python train.py --model="image captioner" --dataset="patchworks of several textures" --train_examples=36250 --image_size=64 --crop_scale_min=1 --horizontal_flip=true --rotation_deg=5 --tokenizer="word" --vocab_size=40 --encoder_arch="res2net" --encoder_norm="groupnorm" --encoder_activation="celu" --encoder_weight_standardization=false --encoder_depths=[2, 2, 5, 2] --encoder_kernel_size=3 --encoder_stem="deep" --encoder_widths=[128, 256, 512, 1024] --fusion="cross_attention" --label_smoothing=0.05 --decoder_width=384 --decoder_layers=7 --decoder_norm="layernorm" --decoder_norm_position="sandwich" --decoder_activation="relu" --decoder_mlp_ratio=2 --decoder_head_dim=48 --decoder_fused_qkv=true --decoder_bias="none" --decoder_qk_norm=false --decoder_parallel_block=false --decoder_dropout=0.05 --decoder_inner_norm=false --decoder_positions="learned" --decoder_cross_attention_every=1 --decoder_tie_embeddings=false --init="torch_default" --optimizer="muon" --muon_scale="original" --lr=0.0086 --momentum=0.95 --nesterov=true --orthogonalizer="newton_schulz_5" --adamw_lr_other_params=0.0029 --grad_clip=0.5 --gradient_noise=0.3 --steps=11400 --batch_size=128 --epochs=40.3 --lr_schedule="linear" --final_lr_fraction=0 --warmup_steps=220 --weight_decay=0.08 --adamw_weight_decay_other_params=0.05
Rows from block 6 of the image encoder of a small image captioner, named by matrix and row number. Each number is 128 + 24 x the weight over its row's rms, rounded and kept within 0 to 255. All counts start at 0. Numbers have three digits each.
After each channel's rows are labels from the 100 images, of 14976, where the channel reaches its highest value: "responds to" is what is common among them. Only what is clearly more common there than usual is listed. The data: patchworks of several textures. In brackets: how many of the 100, against the usual share in percent.
# c30: last pointwise conv (encoder.blocks.6.c3.0.weight, 512x512x1x1), inputs 258-343

c30.105:142127130096149167090141102095137159083111126108100141119146126181124175146121110154116180117127130156139102155159123151130133131119111082115128144138180159165133109116111137131139163130145115137177112126150121110114122133134126104132174105131149144137142172
responds to: rings (36 vs 10.8); labyrinth (36 vs 11.1); dotted (29 vs 10.8); centre pattern: rings (27 vs 2.9)

c30.203:155119089177090131106090125140109089147121134142110094107140106127165109123103079137122128137111126125151098104126134132146090153118122122108112093084181105119123145051122089107169099098123171148122184123130155169165149137102093120156143150130130157128137129
responds to: striped (99 vs 10.8)

c30.361:128149140129161103119159145152142165121120138141116099120188125149130159079138130097143123063091134168091173107157149165164141116132121088142118123078103117113101094157177125147143148164145129119103183113148151154113135129126170135139132133086127128111136127
responds to: bubbly (44 vs 10.6)

c30.422:145154138112072126153142108112089144107121153127126128080120136150155188152198113115124095117125146119051143144122085157123143156092154139119132174112100169115081106151122165187172085098147124143127155118125127115168078148106129111138094134109182099137094223
responds to: spiral (39 vs 10.9); looped (29 vs 11); grid (28 vs 11.2); centre pattern: spiral (25 vs 3.1)

c30.408:150105134149136128135108163135156118160139136077143148136091125087174130090081103151138129111122130145114140171128136144093113143141167110121126167120093099119119097137094136106119105142115092097179090146113159134100117137169153152096142145098129108148149139
responds to: camouflage (36 vs 10.6); bubbly (32 vs 10.6)

c30.148:132105134170075079153145097133120123130152112113141141108109168081154108098133127115129138134139111119139139072134124168134146157154150147127070135074117133119138179105112107093153144136177138122150118085122131106134160135154108098145093145084128121154108122
responds to: veined (80 vs 10.7); plaid (30 vs 10.6); centre pattern: veined (26 vs 2.9)

c30.283:144133123149094126152083114131094130127128095150146136140098073135167105124106094136092177110150092075118112115110137074157147123109121145146098138131139094068139114094106115134125121139141158096140091173105195132142209121114109100055211145123112123148179128
responds to: striped (85 vs 10.8); centre pattern: striped (31 vs 3)

c30.502:120094101162134126149139117143103076101101111159113104091142165169108059151129139104129134121098162110124109155122176133152126108116167150095175089111156114135129181087095101153104140099112153136130111108110117109140088127136106124133088084136136115100144093
responds to: marbled (77 vs 11.1); camouflage (32 vs 10.6)

c30.251:127096187132122141139117177106114101137104143149128088120111138122135070124152162105144105068147144138122146156163097138111119096129108177116142133136105119144186119107146118086196098142146163117105154100120146126140098133136125157117098111121145111127130140
responds to: brick (53 vs 11.3); striped (44 vs 10.8)

c30.302:104120187138129123134103076121128120091112118115085108158128112113115109130145155118109124154134142138183167093123115146147152133110140161144141129124125138129197136146093115155105115095187106137112110127111154120140116119156152117105125075126101144121070157
responds to: rings (57 vs 10.8)

c30.261:101141094153118127123124145106145124123095087089107162103133116108096149162118137110172118110074096150112106169095133138130139167128079131106157129121102115101129128110094129127171115161104118136100098108116127140141126130147133123151156131096166115142101139
responds to: brick (38 vs 11.3); cloudy (27 vs 10.9)

c30.127:078149175109150169131112087135127135146098136105094128143144100130102147122141086147122098135162108136134102147083115161095117120120165132163110149124110120101124121140086148109157158095068170157183145112101148125146116128095107126145164128112102162118150158
responds to: dotted (39 vs 10.8)

c30.292:148120080116162122087122071124123126179120114127152139144142134179120158121140127117073120126099136095105134147128120117076150106134132110149142124128161145149138181083089148131117107108154132124111142073127100131120116117127127166124159158138122104133111148
responds to: spiral (53 vs 10.9); brick (45 vs 11.3)

c30.266:089131156138114104168108104131121198118142138129133109114153113091144150132159163069160128133110132067134130118117137154143064105156109125117143156125113165167133133122123145109131163138165120102101151135128116158129114132118148104135101114121142098179124129
responds to: veined (81 vs 10.7); centre pattern: veined (30 vs 2.9)

c30.144:136087089088121120139134139082091093121100115087123129118135168117081120139098137097105108122086127141107087152071143143112105147152112139106134127117144104142143077095123108123111134108090087137140105160081093133152150141128167160177101132098083147142110116
responds to: woven (100 vs 11); patches: five (74 vs 24.9)

c30.161:133143133143088125126157152111186122082099134093069119131112067101125100147127129126131140105085142145154144150058103122132092125140112147104105124075142130117148105148130152152148130078098140129164121111139134143122119145103102086122109130145104124130128123
responds to: studded (53 vs 11.2); wood (32 vs 10.9)

c30.269:115141177133121093123122128120097107149119105099119137143126091152159141132148136096130110101139126160132106187184117157122109141121141161148121145112124148099142116115145169127125124125151176125122122139101115125122128159095098170132094120112165154092164174
responds to: dotted (100 vs 10.8); black (70 vs 45.1); patches: five (68 vs 24.9)

c30.240:105145147124126154073164182171123137130164154121101125160090128130176120147105098101102142128126102092153118117125120134126104142097175143138089112139126153114133125119121185130147137090114092132120129135118117125135098153166132151131111136125132148137117109
responds to: triangles (56 vs 10.8); patches: five (51 vs 24.9); mosaic (49 vs 11); wavy (28 vs 10.7)

c30.236:126165089138165145110146129114077096123152115131138128138160121140133101121085169093152095128135119109117071122128119120123117122142121120137147149143118138133134125165096135144155129151138127124132113133090139133145132132126134116099096110144140155150135108
responds to: rings (65 vs 10.8); centre pattern: rings (42 vs 2.9); looped (30 vs 11)

c30.299:123149124115093128132106112158102126127138145182114109129160137160112157102093094117091144106116161092150123135144136116093120121115094155098142088103150174101115156079102136168141153116124113077144144104148149129131134124139112124102105173145124134129098146
responds to: marbled (53 vs 11.1); labyrinth (47 vs 11.1); zigzag (33 vs 10.8)

c30.73:106105081159099139146124133131141109092160097090104119091104077161134153121143072104148092137146141106125128129116129123157118143187143126096087114113105163104118114119123115133131123146150155143132111136135153118158115122155151133141111077143126117189150129
responds to: veined (90 vs 10.7); centre pattern: veined (33 vs 2.9); grid (28 vs 11.2)

c30.220:139148158144169137094126112120123101124104148134174151098168097136089151145153120106165144133131128127091141133100134122098122159151108136108112101114110113132134148108143139142098143108128099113131109114150065109156144134110130141119160159110157100088111125
responds to: veined (37 vs 10.7); labyrinth (31 vs 11.1)

c30.3:091155132100124139119141165111061142081138051119134148110121089089092113119058125153092117122143115147155130138144124124129114179102101103144137142135132117119145135155140093159114178093130114110125120151151151126120114124127160168151126117154083131101147152
responds to: dotted (97 vs 10.8); honeycomb (33 vs 11); grid (28 vs 11.2)

c30.145:157137137114112111109108123145134134144124077136136156127163131145150114107071154139134062131101134166112121132147092117123092121103122128103125112112111076118106124107133147099133139110160104139094148103147112114088099109116135136131127141091088124118126112
responds to: dotted (65 vs 10.8); striped (29 vs 10.8); plain (29 vs 11)

c30.372:135185155130098166126091114122107148141140103199125109105171148091105123131151120198136146146117146083078153165123157087113198118094146157137138094163139090111119098095107118102132113134157160136103072116136121137128102120153097087126109096114148090142098117
responds to: marbled (97 vs 11.1); centre pattern: marbled (36 vs 3.3)

c30.164:144150085115134090113121131114138124101124129146109095118092095156161085137086167119131134130169121127140103134173139112125089135135145136143121170114154129145127145116120143115138150166087161057090141159124108108145065165145133109161110160160114166122137162
responds to: scaly (90 vs 10.7); zigzag (34 vs 10.8)

c30.490:135117147150083134121146124089164154115148114134142147091151165076097112070134148121123137112167164139133139178154161116107118077137096148129101161127183128106175117087143138094165148120184145133106128141110110114108092121116101105182138093152101066106153116
responds to: veined (39 vs 10.7)

c30.18:138130108128121069148148103159164142124123100160126081147119139121149131116142093078102089140112145125135130106126135119119138156157126135135085122132111135109119138123132141137119184121131119152138139164101141095125105100135170096126146109114135124134097134
responds to: mosaic (65 vs 11); grid (31 vs 11.2); centre pattern: mosaic (25 vs 3.2)

c30.132:142140183138101159120116114165122094111131141114132148152135115160134147118157098128146137135125127177138139076140085138148180128106130149129110098158135153153116153167085120082138115138076140091105133136133124112132101165154135146108151086156132098143116089
responds to: brick (76 vs 11.3); centre pattern: brick (29 vs 3.3)

c30.417:113137106143142135126132108148132144175125121107117132135095145159096151099160096121131164155118115167111111105111143159126159139154134125071154176139096149192146092114127121121094164122118151113156132085122115162162125130146157140136096147116102200077121120
responds to: spiral (58 vs 10.9); centre pattern: spiral (43 vs 3.1)

c30.267:095148116140075143155157124135101120124139109121134207128138130152111103158126113137155129159122131113124143188144158091088098134135121127127086146158112119145143110142148143104076131148135079150116103120147149132106111144161139093137129134130146147139139141
responds to: camouflage (86 vs 10.6); centre pattern: camouflage (37 vs 2.8)

c30.274:150101126154147118079166119161137109122113133125167161141140114132130147087187124151109157101092117115132145084129156127097130113112113125111153152145145101143155100145174170166103115130134117129087130140129141158153143115126141111150153110113156154083152127
responds to: camouflage (40 vs 10.6); rings (33 vs 10.8); rays (27 vs 10.8)

c30.431:093144115137105111165134179135109114144128152137142155130098138121095086119122151096134136097155128147097138128158142075059116105122103161165124101112132099102138144145178143125124149156157145131118155117154127160095127157105141107135165133131123120149106117
responds to: rays (94 vs 10.8); centre pattern: rays (36 vs 3.1)

c30.159:112130126110157156175120145114163135126169143155129118129161121124161146134141115118134084145128171124191123174169084139120105108070116109134165105160080131156169143106072157140166153110158111124113095143119094117121122087093104114158114059124132116097112114
responds to: speckled (58 vs 11.6); triangles (28 vs 10.8); grid (27 vs 11.2)

c30.151:118186192147134107133118115161108097142134087163147176166157151078125164151150121079159082149113134135114125136063088139144106132159088116135147178153108163127131087152129085145178157093125086104087099134117132140120131094125168147134113149148130139094122103
responds to: bubbly (95 vs 10.6)

c30.412:109136124142144179149113139170170126113160122135164129108133177153146165112152091138144147104154135132058103115094134122118179103129168096155118104111127161171134128107144110125123113135150132154096153139149130124132141087096103146110157106167128156141149145
responds to: triangles (100 vs 10.8); scaly (28 vs 10.7)

c30.370:114108169097132134133135138139134157167174123145130097122150133131122159153135139098111156122115146105136111118124117144058109124088113086146144160149132140156124140132113129122104178121133142147119133123129113089071100090108147153121099152123181149164101124
responds to: labyrinth (100 vs 11.1); centre pattern: labyrinth (29 vs 3.1); cracked (27 vs 11.1)

c30.453:104099141107092138116137133122137076115115118116132117096109125138103146131110104171102135122115177114151126129111140116105126100112108141134111102131119144150135135134120155130116125175131143104113085104130134114169121121107163121142116120148149126130155089
responds to: spiral (37 vs 10.9); checkered (31 vs 10.9); centre pattern: spiral (27 vs 3.1)

c30.185:165139131139138119124145098108163106141112124119115112111111163156139145106134163124115178146146135155139149124127159097135141090135116150145130104155133126148124127097123072125112136130156102135081127115129135131116071117112119131150109139144154115142113148
responds to: checkered (70 vs 10.9); patches: five (54 vs 24.9); furry (29 vs 11.3)

c30.309:135094108111121113123145113130130096133093119169137125137136142153120093136106112140142123128091157123141148103126104133089107101125145129090182122131118092169130142128198111148114143103136130132163086080197142131097103096127169106131131128147133111149171125
responds to: bubbly (56 vs 10.6); cloudy (28 vs 10.9)

c30.42:147115133147150145112149118142144112112124069117167113104130163124143098133099141107144120133085135146142114116142120121141147120133074116157099159112101112127119091134102135150080142180156112123067124133126161146192150110093066102151131202127104129095142151
responds to: bubbly (83 vs 10.6); honeycomb (41 vs 11)

c30.362:095116119124145129117113106125108128121139094118105125128145119110086117122098146141124115099175106212134130152157139124101092141130134118119135155144135160156104129121104124142175128092094107096068117142073112141110134141124119115089103128117113146122130128
responds to: mosaic (77 vs 11); cloudy (28 vs 10.9)

c30.173:116140113151119092156103111129093068153178095125106136094121092130124139115103117157072095129101127117157123102169154138122145109147213119094163119153088129144154154130147120126136148186117146133155138130111151071128114125147183179093100180130127146132153187
responds to: spotted (57 vs 11.2); marbled (29 vs 11.1)

c30.242:104154127152114130115086153137133190116132087142160115120130090113136082107137099110148093138151156146112137147174130125104145148110143184134111159148144140137105137163111112117140110140146102143153175160106145141092130143117118128117148136140090159127150106
responds to: rays (89 vs 10.8); centre pattern: rays (26 vs 3.1)

c30.165:134152113128125154110100139140141105143180142153115122100131125125124120115161117122125138116111094086091137132145116074172166135099152162090123155123124060129176122186146121145141138134121133108116149161114151085134124159124158090108142113117077108109127124
responds to: spiral (60 vs 10.9); centre pattern: spiral (31 vs 3.1)

c30.461:151117120136124161107127152124125098141125123123177124136148134139079117087098161110149147109163121159151148142120129133119121132132143127142108142098156137082171070143137145141064104122089155099178094097147135178113145148150144142136083164096122129167114171
responds to: plain (54 vs 11); wood (33 vs 10.9); furry (31 vs 11.3)

c30.222:155123142134138162127156167102138101117121144111100122128181140066116110117128087126143160143121112090127131116151134096139139131134170111179154082087113099110165160134141102137102092142122113109147142137152118137140163123121095183152091124116093121093120151
responds to: checkered (61 vs 10.9)

c30.221:116120140141177137087038109145089118151113138093119167129153095134131081162148137123140111172124129106115122138135088114157125100116157148110094110124152152113137108118121105085140190125143131139153090147109133158085119137120161093115134128138106108176165154
responds to: mosaic (100 vs 11); centre pattern: mosaic (31 vs 3.2); honeycomb (27 vs 11)

c30.111:105111105149181160139161100106129112106150106155140111199138108149088088125141109073142094125100161129148123140137135121130106157122101166133144112144123147154144136112131177128173097127090166169119118149148108117129114116123133135101155116139161141111176118
responds to: mosaic (55 vs 11); triangles (49 vs 10.8); grid (48 vs 11.2); honeycomb (30 vs 11)

c30.403:135134145148108108103170102125128114130155112087120088111150112148122151157092176117139173179133117092119150128169137123129072108145129148122097110140141166130133140128135145089111093140116169127109140132113116135112104116123146157122083107085126150125144101
responds to: plain (74 vs 11); veined (40 vs 10.7)

c30.100:193165084107144097122076189151137171116151117137129151135133103157141128110075138141145146109122109143157106095111100119144150149118117108144146109142143133179097139140139128122145143125147131124147144156126161115163121141148120086124120151112110130098105114
responds to: striped (44 vs 10.8)

c30.193:184136138119148200152134164134166135113122154143125135145169049135136126116143124132156162161115104082170125102129131132127137111086092105135140135046133135133092131123149136132164121061141110135142132180141107140165118144097132163126082087154127167143159140
responds to: grid (70 vs 11.2); wavy (35 vs 10.7); plaid (28 vs 10.6); triangles (28 vs 10.8)

c30.508:131111153133141119116123161129099118143105133142112134110155115166115156124137140135122165148150136174078132137093095117100127103111085137095136122078115111155096085078111116082122141096121190150129122153098138128114130138093120170107138173122119090163123125
responds to: labyrinth (76 vs 11.1); zigzag (35 vs 10.8); plaid (30 vs 10.6); scaly (29 vs 10.7)

c30.52:156148085133127100095152133126154131097140138111142117150096111118098129128138151096153149140117152179090151185143164142119113142121143088160113122126148164100100083095118156169149109157105156154079126155139126125107114140158143070119130142100117125166112132
responds to: camouflage (85 vs 10.6); grid (28 vs 11.2)

c30.440:174137105150105131112108101132108135137111150114136164159166111164141094175126121149098135129112118103134126138078143165143097120153122102135132151089132144126119108109143142124162125118139149129097162130078165085131153127141094080146136131116125131114097163
responds to: spiral (32 vs 10.9); looped (28 vs 11)

c30.41:136140142108131183107149143101122108143138129135095167115135138111103137131128138141114142102114082105124090113162137104140117107158138118122104075156099085110151124120131152144161131153121112146146123124117117128130133132151145118153115171162150134157160126
responds to: labyrinth (54 vs 11.1); camouflage (46 vs 10.6); grid (34 vs 11.2)

c30.14:134147090126110136079131097162143113163112123081174110155115138112127124138143125113125123127129128108160112115111105167177152177166123132084084107125112159144143116129124150119115154147130108113117146137131140127124128145162103103119163175162152150149136105
responds to: rays (41 vs 10.8); honeycomb (41 vs 11); spotted (28 vs 11.2)

c30.438:095145115141120152151135147128093141103125152122117170165127078167159165132124191098114197131131136130110107129072109123135119137149167127107119116127086105116119096124125119127130146154091127140108113146138102121156145150173129172127124084081119140114136145
responds to: plain (72 vs 11)

c30.456:114113112143123130161119104085112166120106128172117150100131143103173100105143145141145120126125111133120096090141138138117146165096088135130093177118123119186098137113121168064096108118119156163137111123135159140105134169126119117159098096127111105110162124
responds to: rays (88 vs 10.8); centre pattern: rays (29 vs 3.1)

c30.391:151135131129133077190161120085140141106118076137182143121078156077101118150166142112108100113147100168170152124132138150155138150146109140145132109133150126132128112127112121174150127142083147157127147107131087128140117081146161128144111139139095176140127107
responds to: woven (54 vs 11); furry (30 vs 11.3)

c30.451:141153089126138123130110128152132113146140118137168130105138120164157109119076167131101152095113153121106110112103093106120115117118126102151144129124149153117089139159080139157130089147143100114125154124093121139132082131127128086141108130122130132138085140
responds to: labyrinth (67 vs 11.1); centre pattern: labyrinth (28 vs 3.1)

c30.385:136156149139121134179149128119181108126133136119121153090141140107118140164125090160125160115132156179164104111127165191175105135084113170119124118088087151123117139113169114173116129181081128101165154114145150092152143132130118124103136114120147186130097161
responds to: patches: five (64 vs 24.9); dotted (62 vs 10.8); cloudy (34 vs 10.9)

c30.452:080126137193139134093160193143155180108118134148117136148116101117232111154145166151109114106114104097121137117154129102078137150113139145139093130132103150126115126115124093151130164121129101124133136147123120117110139130153121153122122126125115146141133116
responds to: triangles (90 vs 10.8); patches: five (50 vs 24.9); wavy (29 vs 10.7)

c30.275:112146112075143139113134115105088174102195099114167138133131137112141130124128152097166171127113096078106115119131121149111094160108159097120102118108113096111119136131121100132098146139126180125112121163075131147119126095104188129156079092149115116115120131
responds to: plain (95 vs 11); centre pattern: plain (33 vs 3.2); spiral (28 vs 10.9)

c30.478:126131150114146109104167111138162115138122144143102111137134148118126151111112171130109150122122120114113122090143132141138126096099111139155109128176110144125133159129129113122122121168129135142152086119142118116086132137104150144106142093122172080140106154
responds to: marbled (46 vs 11.1)

c30.288:139102144130106088126163135117127157095156125128163130148143166150145115124150131159107122133162144120095100079088125153121091096119072146065133124127162128116141117128073145140133137137142137154135120129130137101128113138189092143121107153127129135182127171
responds to: bubbly (57 vs 10.6); looped (27 vs 11)

c30.394:131112164129116103182142105066107118100162161087149137161087107127109131143081178109186128146133112138097121116140132131158120114143140169138160122136114161127144114148130076108133136141115115078082179095128124151120145146157098135106133155120179140134135151
responds to: spotted (75 vs 11.2); patches: five (54 vs 24.9)

c30.211:152094160090074168122166127123148144085147131145109133117134147136148146119177125116120096128158160081130124148122089150088132108112151165106136125086117161120128104137127141138169112143120051146108153126123103150197123089145095184137133114142134130061137105
responds to: triangles (97 vs 10.8); patches: five (50 vs 24.9); grid (29 vs 11.2)

c30.491:117156156133085131084104127104135153166108124144117110138120111154088119145141178118121122190132160133155122119123127113171154111137126170107094116130107134129131101118157112128113139148163122153116139156139110066154169148149101100144092122095118149154119125
responds to: speckled (94 vs 11.6); veined (29 vs 10.7)

c30.256:098149125154082159103140137172119141117133107150104103159163116079110137112151125135174133154143130120147159126110129139119107125135141124124121144089085151096093104090132109129141095150148109110118154124115129153107108096110127128132126119100098152144135125
responds to: dotted (98 vs 10.8); patches: five (54 vs 24.9)

c30.208:131123125132103110130156136119128143143138100079190125092171130131165107152104165115112151120123066146120132095149111086130120136149178120124143080108135153132116122140089178162148122109120153131119118087109143164106110162120141113162115104088149093106136131
responds to: camouflage (56 vs 10.6)

c30.85:132165149113114114151115153119140152186132120116164120121110156153127117156130146082109157147096133145136126146113080161136130140194125116094155166142147203169116090158115136110084147165133112085120081130124070086126142071113073135135099102119068139126184145
responds to: brick (98 vs 11.3); grid (38 vs 11.2); honeycomb (32 vs 11)

c30.6:113138100160135159105140111105116096146177131128146098153120108083130165120126144120110127112100075165140159124158114136137135121167083129089146109133142132118100136096176113109167111151130129113166201070138168129094148118122119135139040103080106179148081132
responds to: rays (32 vs 10.8)

c30.398:152107141132097114156142143120113132121126130107155065119156129162168119148190169124101130128105123109138106099092142126100096112131121128123111138099159107121134132090082154164159120093101095136144080109110160129133105162168138143132128080129095120114133112
responds to: spiral (55 vs 10.9); wavy (54 vs 10.7); centre pattern: spiral (36 vs 3.1)

c30.68:149182130153142129099143105086133126141090116120078156125184146163141146151174131175144151131097121115096127200108133123091191136157123129133117123100144162160115107154111127129110196129162149132126118111160124137161147110102135144118125144147130111123153139
responds to: rings (100 vs 10.8); patches: five (55 vs 24.9)

c30.133:066128141118111092088155137142126061126123117155126156135121127150166164104151127165154111068143137093146136111075119141154130146108132106103121131133138133108165143117093123119112139120172131155131146097107094102118128114110047117120152168110171105115124146
responds to: veined (41 vs 10.7); honeycomb (28 vs 11)

c30.13:137112092134105161147102154155128135174128124101119150113089161106108144124110175133129121140144111174197066137125132126107106128105118176096141081122104102122125107114146133128127146126141136153106117143148137155155150110149092147136093135149154167123155143
responds to: rays (35 vs 10.8); rings (33 vs 10.8)

c30.421:066151111130143154098121115118148130109174099131122152128126152115143092116128136127109077169158172160115125133108155094138134137183114128158115123126139140097089118082140134126064121153075166108182151132111105156177103150129138133133120132115135076139106125
responds to: striped (51 vs 10.8); rings (33 vs 10.8); looped (32 vs 11)

c30.287:113127173149138112146112124131144134168142124115111103152150157138153178110137135108152158119137112159139121100129170163127161119166153123119119088120150127076097144136160136095104117075131081084117168122147128096126130131100166118145139139135175118082133157
responds to: studded (56 vs 11.2); labyrinth (39 vs 11.1)

c30.245:137128125112140120105123143130085149097133107114149155144116158137110101147118133111115082105136098126110137131088138132157110177150081132126142169140129128141141097179109124140134098129114092083113127114126122127106099123093160138125110192113132101116108152
responds to: woven (48 vs 11); bubbly (34 vs 10.6)

c30.155:080126141141123139144095144155106115120102149109105076090131127126109106128162124142142138189128096119135145092134117110135156161109134166102104148127120112164120165130111099124140119103176109098134131108137110105115110091115135087119134169123096093126134155
responds to: speckled (84 vs 11.6)

c30.415:122130079136140108153120148110134088170139111102164167104150109108151147129157104134137121126109074129146094089099093140146131134192140099103125117117188144117142128157174121106114146095136104083119136145149115111099104098106090115122096108109113113157099138
responds to: brick (81 vs 11.3); patches: five (60 vs 24.9)

c30.121:109122115153119126115122145168111114139107098142144104125079086102116122136152123124134104139194084115159136127165096135136131121187143160098160172119173116148103132165116158113122146174116144088103108096165133128117157120124147100144151104116088146150142133
responds to: plain (69 vs 11); honeycomb (39 vs 11); grid (33 vs 11.2); scaly (28 vs 10.7)

c30.325:148202086129102100123098115114107119103105141087119114154124144132159148134170122143142169117119164140164155130086075115150097138082139133119145148186107108141130106155115103116104113095086131125124123124116120122094069115143087109112121130088114119137102076
responds to: checkered (100 vs 10.9); brick (28 vs 11.3); rays (27 vs 10.8)

c30.125:173141125113100111134151112067095112192147120151122136140139116105126087191115078101071123110117122146127100129147129080116102123088142089118093108137098101144122142133150126106133124096125106140150141129145076099128120104174128111153124146146106117137174178
responds to: striped (87 vs 10.8); centre pattern: striped (33 vs 3)

c30.50:125154123108149124163137121104121090110143136141133140127098140103114154124132124128173163140159144113161151120118128136081143149108103114116181157140123136129094142105128104126176118134137150129139154136099127137113139147170105117112116113147112123099097099
responds to: triangles (27 vs 10.8)

c30.311:101144136136096140101112162104119106112115130112107115134150083087120096111121114109143104142110100139143101150159142156143134140172137112124084141175118180134094123067153119136178158165103143127143105130132136126106109109113103112123163118113115143171163094
responds to: camouflage (53 vs 10.6); speckled (42 vs 11.6); cloudy (29 vs 10.9)

c30.76:129177117111106107126125117138141147102123139114121126089117109141160151167106103155121142109150159129102117130173080115105138135135117104109146134128122120138110180164124118097146110159117127129117137130106140197138136166143140114123134114140133137114118090
responds to: rings (97 vs 10.8)

c30.308:150178132177114102087129139139136096110105090103133124116166148169148130132143135137149109111115165147154137109142125112134107133095113125147188068148118160170131164156170132132100103096140139122142141137109148159137132118099159140105126140128120135144158129
responds to: grid (77 vs 11.2); striped (27 vs 10.8)

c30.474:128155116100119105147149106144143161170127110154124129144162130114097136117136118114136151151093128111112112136148074140149137097126130122130086087068132134096130117127162135094118095140122136114119128145120099143164104123142116133140121116140113128146113110
responds to: striped (100 vs 10.8); scaly (32 vs 10.7)

c30.209:116091113114118138156124127120130122097122139117116149117126121098163143140097111127145131156151127139135102144112166105142142139088105132073148125153166131150117148146113135128122134103110136122127144122173102120109143145173122104138113108145132200128160124
responds to: checkered (100 vs 10.9); plaid (28 vs 10.6); centre pattern: checkered (28 vs 3.1)

c30.176:134144093181128138133120090119139121116147144129109136170124167109138116135166104115115120084140160065110154138141152159124094136129099165122058145133141161113125104151118152112133127167103142125130100156123155178128108113158160121129128155121153145134106107
responds to: woven (45 vs 11); zigzag (30 vs 10.8)

c30.328:146155140158093124124117121145128134130138120095083095122102131124167098146129144134122100084116068165151175113169124090129145125078112087104097122096121140144104171094160123109094082172107100113143122132103112131126156121142119077135107137145144154097113101
responds to: bubbly (50 vs 10.6); labyrinth (29 vs 11.1)

c30.294:127146117139165136130098147149140123096097147131102096147191118127151116116138135117161116130093139118138130084152131137149148091127120146132089161130145132151143101109144132149127188113128088108124089125145146107129129125131151110104121145107135126135101114
responds to: bubbly (52 vs 10.6); cloudy (30 vs 10.9); centre pattern: bubbly (26 vs 2.9)

c30.5:170100118109117144127113138125166153101102124131161125145146119135185102122129162125162123152136120105133131115187102131129106116145118138115125118123112143112105153073098130136156165158128140113142130158091134143156139140171152107134114111157144140083092118
responds to: patches: five (53 vs 24.9); dotted (41 vs 10.8); scaly (33 vs 10.7); grid (32 vs 11.2)

c30.329:099185112139090110143145121123098130124141116113127124143112098095121127152146140134116140187092136141128107152108085158122141093166150145154176101133116133109133109140127110144099127096135136107101146157107112162124140158097151124080158154113075107136135169
responds to: dotted (41 vs 10.8); rings (34 vs 10.8)

c30.135:143112171121182100137165121143095101137084142131108155126114142119100116122172128139113158137145139133097157069122088122119132138133139088090120128150118108076138136155133131118123119136112166134117106151120092123120184129085125116131132127116115115154169160
responds to: rays (77 vs 10.8); centre pattern: rays (31 vs 3.1)

c30.81:113082114167138132119169145145109150125115152174119155150148124069134160132173120108084111166184134068094148139096151111111109115105146110113111106120125135140105111158142090105141146121141091094106152136118141134175141131108085109187117093134136138113136118
responds to: scaly (100 vs 10.7); patches: five (62 vs 24.9)

c30.226:131150125148107082103133121185186137117121115094111144171166149109151144156148149149139147155112104126120169140094100130106110150127128131167157131136139100097134114098132116080113155106138109144133120130145102156097115162153118154108151123149143103130120120
responds to: studded (73 vs 11.2)

c30.463:105122135120118115118137165139097123103111091170174128110119104139113127102126125106119139146091151119113128106147140167126119140106088091139115127092118154133127146177137153126161134133142102169130133134099159129110150154097172146140114094121128103155165135
responds to: veined (47 vs 10.7); zigzag (34 vs 10.8)

c30.106:109100061127141088093143139097125113101130134140078152124095134117148149159137150122133130156134120134113164123145091113135158184138100075124116112151119151089096105120119127143106162097109127074100115136122072158102098149148133121166116161121129105125135119
responds to: grid (48 vs 11.2); cloudy (45 vs 10.9); crosshatched (29 vs 10.6)

c30.406:116167106115133154093115135130094148104120098153131124127163196117127126102135127135123074106088064124098102080114148106137136139136123133121132164130117116126131108120199123106115101100092115098170133163165095108124123135132167117154113111103128069136144096
responds to: mosaic (94 vs 11); centre pattern: mosaic (27 vs 3.2)

c30.167:160161124109149110133126092122144156142128141158081156149129131100097174129133143097137086127108130096137138146118145131106108114116144117133135136129101156118129097140109123137122133086158123131111121132123079119087136105115147174115114185194114152106115127
responds to: studded (67 vs 11.2); camouflage (29 vs 10.6)